From a checkpoint of a small image autoencoder.
Training: 15600 steps, batches of 512.
Data: trained on seven-segment displays showing three digits, 195000 training examples.
Rows from block 5 of the encoder, named by matrix and row number. Rows with one number belong to one neuron. Each number is 500 + 50 x the weight over the matrix's rms, rounded and kept within 0 to 999. All counts start at 0. Numbers have three digits each.
# gate: MLP gate (encoder.blocks.5.mlp.gate.weight, 576x192), inputs 128-191
# fc1: MLP up (encoder.blocks.5.mlp.fc1.weight, 576x192), inputs 128-191
# fc2: MLP down (encoder.blocks.5.mlp.fc2.weight, 192x576, transposed), outputs 128-191
gate.529:511500487505550542608443480485513498495546500458492502495546411546498463534464587464490505494492542515550498550499493568508470570466439519449445499560468467427530563573496531471479497425519412
gate.530:433487534483519529525549452505525445417539418429501431585511408453617586499506527433519444526430499399529508552484481516526501505433554542472513483522488489576458471506471470523490521413522452
gate.531:553485543517404505511616474555535396392434521566576473560469466431545502492563560453510505445536556537526523456524468527464534499569447457511495502481464493475421485488504516546520424499491548
gate.532:503551501504487499475482441568479509497521495531459550511555500510522481530477479499490499523540499486531505463501489511517548485499516484496558518477510548478505538481513490537531456477498490
gate.533:528465500452509468476503563503494561485480551476466542477570477535500423472603476513524438559514483423680519535487491499545495450506534503552533550530444460540518500472447473484452543418526461
gate.534:474549579423519461449586463485439459457472533525432590478421454499410593422461428536517523497459513471545464525539530415512514478479510555518529456516516485498504573509549410450449553453538555
gate.535:460530535544510642538544506420516491529481445531418477486550594586468387488439479459547520465445467594488526469361568553424523451492588522462548542358548533549446437491442495443506477535398497
gate.536:498491454590514515637512536447452526440496587488497560494488418531450501525559508561447487515498536584521577527453515431418530341463527487544562472579387548541427478530437526532458476538537571
gate.537:449468411497453468423529408491484438509417372561472401473512451525668473441539542484524486542485467493451468379567493514509462621565599582494559516523452499516450582508547487518462473495526508
gate.538:526377521516514425520460403533519489541460502520472517337504472481554470514572551464539585540483516508478443488453431597593510507531527436532514421583505556528512518489587521509506503491510545
gate.539:562478502435413513509468429464438548525539520594572524463484465543481463455538504486430504492450489430565579581420574490576491538423591398435519492355503472500579384517551434461440593399542435
gate.540:435450511552518621414540472562494433486472522491489472505485498619505420469618456532595507453527513488532510484553529356476658502450390467485541504620452462551564443521441532526510609510518449
gate.541:522508471491504524463517461482488510492529521425548413405525490562430438431445556546442590508513459461573456528512541421547589487466505584496430564490566585428495546474440498452608528597590489
gate.542:488455529512532422561557528491491518543504513479505449531491518494568426463482445531527532554552572517500440522421529487507477461490508618549549512545471566487512506489503499432477484518512430
gate.543:568490407511583548559428524480565474447501575502519507506547528485475467624368574484475413489474502612509531465495482526449535524559453524475514541626498492428463498404479494484470543547474546
gate.544:589458507452582507542450525452396611475530585554551520484457526503456556377495494397551566557434539561492432529446557433399533590385565574438477463487422499494573522514527517507427576543448492
gate.545:638563537469501562563613620601533529458468559388431495457325582473590426500519583544522541466527372464529458523521566591517435544489407543480399539560579516498484457608460513506550408432539561
gate.546:479471518463479479474487460534502532514533473597460439596609477531448545459481436460483492450449582521542457452437450471433567528556484504535519510510499441546555485558452537448535530570441509
gate.547:455499382567468555399519533489586557519492491522451549561502429503446602494492462453482468479432587530460577534562483515501495483513553487526475438614467467480510363523461445481615465393533427
gate.548:445536520482500455460521566486523486493458484516559422500589416593463471434536475587451490565471483531496524421479498522576367566456525592558491563509390459499506528462518438470503525380421373
gate.549:457532477566370496481542518586502633385474444493426558522506544452480480442636552504575545474532490547508552528518570668475496439485373432491541446460593453505504592483590544422542467460567497
gate.550:558580470523499482468514450442519486482451447523439493573395566637559490473466465452526519454529505546423397459554576512501496488640468498548506514518519512539573414506604543487565559479520466
gate.551:554477478403439530507459465505507464471418522509454428558577433496498436453528487498572645480493612535501487575504569629476532565366562515615480444320413497522451506533406390434537448412646439
gate.552:472466503516509556556521461492520604553438517517491442556532451600483492515522570529547461478509451595503567393492421499488472508517448552555547542550545521466503473497398525549584494562538412
gate.553:441445458449478479574473549435595550433552520534503486584553490519577565552493527469466524509466554489475487519512479513616452506424491459527475512571546514533549521503484475431486450538487489
gate.554:552509465501526509552521490477550464533444581463435432509468472545509462525515467511524464391478395407522567493507514480567523471460529574522471476516501469466407487455524542559547626498530449
gate.555:492508479522506493533500482501506509511505518507485487485515486478517511506484502479503504530474506478485508510500489494515493485519493525515503500473510504518498502519518505491505504496498504
gate.556:532440490507496503513523423472423499503420472448556491566493467506487446559508474483492380520549526618480484507594528516456442369558473578491518553481511539407511476553468448461516535518567535
gate.557:497474426362463477605559548374520465562499516558465490506412467469448467434564508489507476466392530541537551477580450537402459520522489531518465539489559585516539405497426445608441587507575410
gate.558:520510439493494561506544491529390537468469506496385480489553481483475613516507491578487474521437519449556488520520455517489565515463438598446497548514572454587477553529556541465436418464554533
gate.559:543476477469549475480567514502518443485580470564479556541526509506531442523569444634506493392555463399438473456509493488518474554520496501563595486547568458553513557503465503408507545526527477
fc1.529:512487492535520453431464589512447504542460492522452534572466528578503573506528461536557566489474506444480504529491522505478508451516544454498518502473520543511432460535466471566515508599579586
fc1.530:493451473573545481527421446467517442513568485432548574446523466441450408587459509466563547489488615467483436475445569483456504431461444535485509614546572501528521582573512462533460502540508477
fc1.531:411477528514554519470490567536394449535380512542366612482514461492486542624545498545522439447633523441476561401550471436656507454452494556485551508516483537477509516536465452539547526457627346
fc1.532:517521483520505522478477515537485522471518541529502533501515467492539459521479499522476498482503479537522507483508504508487531514485526463513529543472493525496448530510521514555529451506508505
fc1.533:517530511542451405595487461585502576459594460505470583455562501475543492512508527622461458533496468501621448569499533437523475518492456467474476417482496568535433458583472532456516581471434532
fc1.534:467484423542556492558538510465497499544459515457518454493460555498422487505612474546543480509568508499529423578459438489414509546483459433491402521483538442472486448520470551454483507545520546
fc1.535:575565482349415478462469523502480519456504594464470514399438534467467511555491503416589538489537400559563572480563513438541585501433471435544457364519418504496447445457510665545346617432442546
fc1.536:442478478574456515457529525533598397433526448506512536519535481448532357529513525481518537473540564459503430540608473515412624470444425568526547576518516467523523534380399464557539453500577489
fc1.537:423584527546383584549474550513534542605582567542559518510504497546452511506555484588470487458601510629501567523484612524525483554429438465522546531419537541564529549452506529488549418509424434
fc1.538:489444493509429366495479467557470531629548518503440610409482476452489532471499499526519565556563463478471475548528495459534423468482516429489465523421432513490463463531494524381455520464452513
fc1.539:566349464531501415532425473425522600439587463515447469580381687415436503480510477473501475595431521397526488494543536545486432528566501555515569514563540465564459496547446445435423522435517357
fc1.540:489498603515486480574453545505546546471469575451521469506400500486475424489487513446549505482533458392378488551496518542439462547546588544419500553496496482542548544452475549468544473488492515
fc1.541:423574533511532451430482602469519538520514484557480517521496562431539494587489459500467532549476530566449431555506534528502459525492512500501516470503487412544513478571514556551393415511434532
fc1.542:514453473479455578476507450486420534495496496482481499439485504490483479495522523422446469444438448465553563449534511524501446499491449519492440530517463466487466538592549510462562550421518494
fc1.543:523550512547498381477527503530555434488536528470488480542395483524475520489594410546434484580434514555568488542476518508521558447434490414528419470467485456528459492476591452463561559480514543
fc1.544:552443478534460443515555439544506430417453398461545535527471547572486451433456478503497500541429496429513439448585493496564463583436479595496529409508413461490521516455568474469498481364543372
fc1.545:494368480396486516591520554514536434531465551429414592414438435595500466554470503508574527505621423508404423532531526505518538415434488501519441536484483571522559570409486541470508440547600422
fc1.546:496440498515538511509499452494525548515519449595452428542602510527470515478545470444419487434449568499589421458477454434476576525498519519573503516559478463567479476548461581502512524532498538
fc1.547:501469529433502545545521554578521496439513485432459510576435480576503527439486515446546471548494540530552499490502510478557559520572401447521520481520534627512519542452513529396476439506549478
fc1.548:440512494616462361433450488468529500567425494546508494412464543494456399581570530533446467400627511567390441449426479472464496557510564401551494584436491420466413613429590475490570423581427502
fc1.549:501602423510402513444609449464354453493522522586456472451500490450566445454490337410461493501439582505544486439360557553511588538472467489478502561502431518505457540569565545602463530504533479
fc1.550:462485505467477570550503462537468501528510356467428539436507474568509546495458507457479562496509474409517564511537478507603471487439455522466451536520490447447479548497515426409426520508523471
fc1.551:531517549525433467428444450443466412461517569443541596499490582504491514476562489463393446427636569517573479594479478426544518415533458601578561494484605477430472435465481435489490487437583429
fc1.552:490520498441497614526520424475500554497449507445607463571503504585467490493521491436448600462512544449530481445515467546484450516504503503371536462553568410463463485614537494623519544526547383
fc1.553:442397635464551515530539407442489513530443505469596546591507494421438485425488532544553463453504405473497438440527488565597488482510497470483443454437419470421477536479525479461545527634509421
fc1.554:501505570558381520537520505518545561465465461422518551577487564516466497483537515553539466498487458564466535439446451494455499497505425442438440548488491394555574482530552428481487552390544493
fc1.555:494489482502530491505495477486532489504523493497521487505504516488505506512523485518482493521484516470488511519478497487508504476465519511473504499503492507514501528523471512523483478513506498
fc1.556:532433547489521490424516428453495519513451472522518465602446434528609501518509483487467418510641588515464452569486519460450476417469504543495527503481425467485460458441465414458556489484513544
fc1.557:410461397581438604488501517517558358395547447556416505574546491565488467488457525512511555420486509535464608545504424491575506550549398549477438489650506614618405514552579490492493504589498488
fc1.558:476513481478466562515503467508361447428525573486404477509486468456393518507442496511464438543441487492538470519524486443430554524470407495502422529521564394505452585485554446503504527464541506
fc1.559:383529543439489500556488474527499561560466489558495586363449549480481490472507490464544546530524484521511496551466542523469506436473467527421466454333419514431511491569455450497517475396531503
fc2.529:513507542510474454531422589544548490529541536541435531512474499482584429427498445477555495477576458572510484405452548533519515507519374507393440452520469407480566539519396588494519429475520558
fc2.530:455531466504508470470549517534443478466549471505519558451521504531509479568495493530471533532461495589468527419534503565450517493493449540568469478462566547523502451586551429565464500470428524
fc2.531:530520563465498516663411486540588552560482502395503535529492406499563537466481393535462493505546451585468489502453467520565440448478465510566457480586506494541579529372500527427459489417537484
fc2.532:501510497519496522522538501490484513502486499511513511475503484503501508487543518498497491473510464518530527512514506473531499489494509519538494511473486504525482495508511486502496482519519507
fc2.533:505509512413479458549494499453555524525683471445404483461449528499528598495559432504519490434488505535575461344518530476570436504486565502449467514479516619528515537562478545442483488489584489
fc2.534:558460521459535560458484437504499554481459481485530462485568579437506540529415445467530533487496535488539528432431477587468551532439559507531440563481498569501487521528493607503570448477472514
fc2.535:470498485536521492500488553522484432531519557425475602441446568610584396540480459530442480487540473596571517532453493520468424382605479471464445561503417398509591524445440505537539504444448488
fc2.536:530480383551521475508512407456397529504517485548516501432389516570429531444522458466403484476506464501423516556494533569488477525536605455501571454459507564557371526439550535582480520442487356
fc2.537:510533585379615450519444447357473523523471409528497442536515474554513529486453480437513502483559480532493490481533391423432501553489467528467398546540440505545439501463497517485507423551500501
fc2.538:478472514455459507512557407506519553451424523539443517580556511541492506478576451539507598497444552460486407539470486553542563538499529426492507583580515487549389537482566504517525525497460510
fc2.539:443467534444438474394375493543466484588552473555469544499491505533552548546433549586617572478480529530382451437440504515553549488462684463510509575461526460403536474478466540413548539475509533
fc2.540:464395536463437409467505598448457544509466540487473571473556495531476394495447515578560532398468532534449474500443485495488510485480496475573496445383503429560416598562469480599500428500338521
fc2.541:524499499501455508470438471445516502571504478487439464466419553458481499549482483508473510548450496481535448580446483495499554587514521548541512445514491547686529496366579521486481574494493441
fc2.542:503476530614361422496640480447472506535501499482561441451442496445526418409553491403544514534501566601436559542473531607493493575574488512549510506425560393465531475530559476481394487519459518
fc2.543:528477404518527471458601461446459447505525491446491492426488430542470521540532525464510613471473537519484568500517358546510476496450523612518509550529453457541509590427506499517476536511484525
fc2.544:428537485474534473500552450523450362473594515547517485539451516475432511544400418507522461450518497409531433459577597444455492439537455487511603522552508563527406429500519507391627386533508561
fc2.545:559409500554524447411552485500557467441520563494444464528465481601470499567550523638526591529532558409480499532563450386537472417525447508538516437550583425478512556532506533513412455490568488
fc2.546:634569556504460524472525484445497579425383490437455486503424534478441611471525509465512556521520497417561501530533457485518496497411507625528507512470567401491545474489548582492489471420469510
fc2.547:441509457430451505547534549489440484497548469493483445539542511551503455515444485542484570476488532545498498535516482519466441496501489446536499590435523356552480614524491440510482554496470398
fc2.548:519523503518613422483547525530463441480549468542390651488491304531504541473385571490510485422441569373487512432488532505454478437547548304473560581571505469468449546530478522546466429484438510
fc2.549:477457497435581503617521424461563399465504553517564471584466408536472495615518376414478542500424500506553485424507518454513504438484531534407367576523490561530540437588471493459568463450545477
fc2.550:485532466497434495468535430517573501555534506605506495639587438537461408461375537533552525568517432523497534446511486535519526457568484437587466481538417516455520467500482476513461518411553564
fc2.551:504536511473449483542576539522486428510590491439466560473445556548442587475482585536432557443534516464514458443499502395464464431566493398461493493561520563448445458484431533601479518562520440
fc2.552:549493478563494571544543480500429555580470519553427441496494491477521485408468498527476521424573429473547563512464451599539513478482545526586515441549462456488458524544470512453417521525543573
fc2.553:438414434532422547572432447477625552432487464479440469571467575548528552366512444516463385603478620494524529461471413490487469450497602444531415555488503594456526523552467426406484533504528467
fc2.554:529519482472581386568433503563572533558554498500531559446521465442530545465457491449566493522549495442521535580529523486572422521533454557570415483487503584450561549575541534411536517592512501
fc2.555:517529507484492534499505508505514501507486495495507508510473493508493502499498488487492500486512504513498492516512498515499483515498512493491510506491488489518490486484506491491503504490513499
fc2.556:456506366510458603519498457606521534417471473481454541585518512490463520517503479532484485483546449449539400500447537570531443464442537466509490557540475524480482643495575445527540477393557579
fc2.557:467498461485543443558579522472579535398534460535543495531375473561438572449430416453537477467396449609486565607583431502492529536489470504503430447561503617604464454477494462485461533554488537
fc2.558:511597536420510482619501473547476484488555511572470598499431486516479359454463541555607468515481348505618436453488548472494458453574438464538579435569572486487434519560576471593433496475501484
fc2.559:509582545569558427513565456441523492410552473578537472477488513483494402473408551522541567530615561453495548517410566489609487531451605580548499508483476471518512495484576514486484522514380487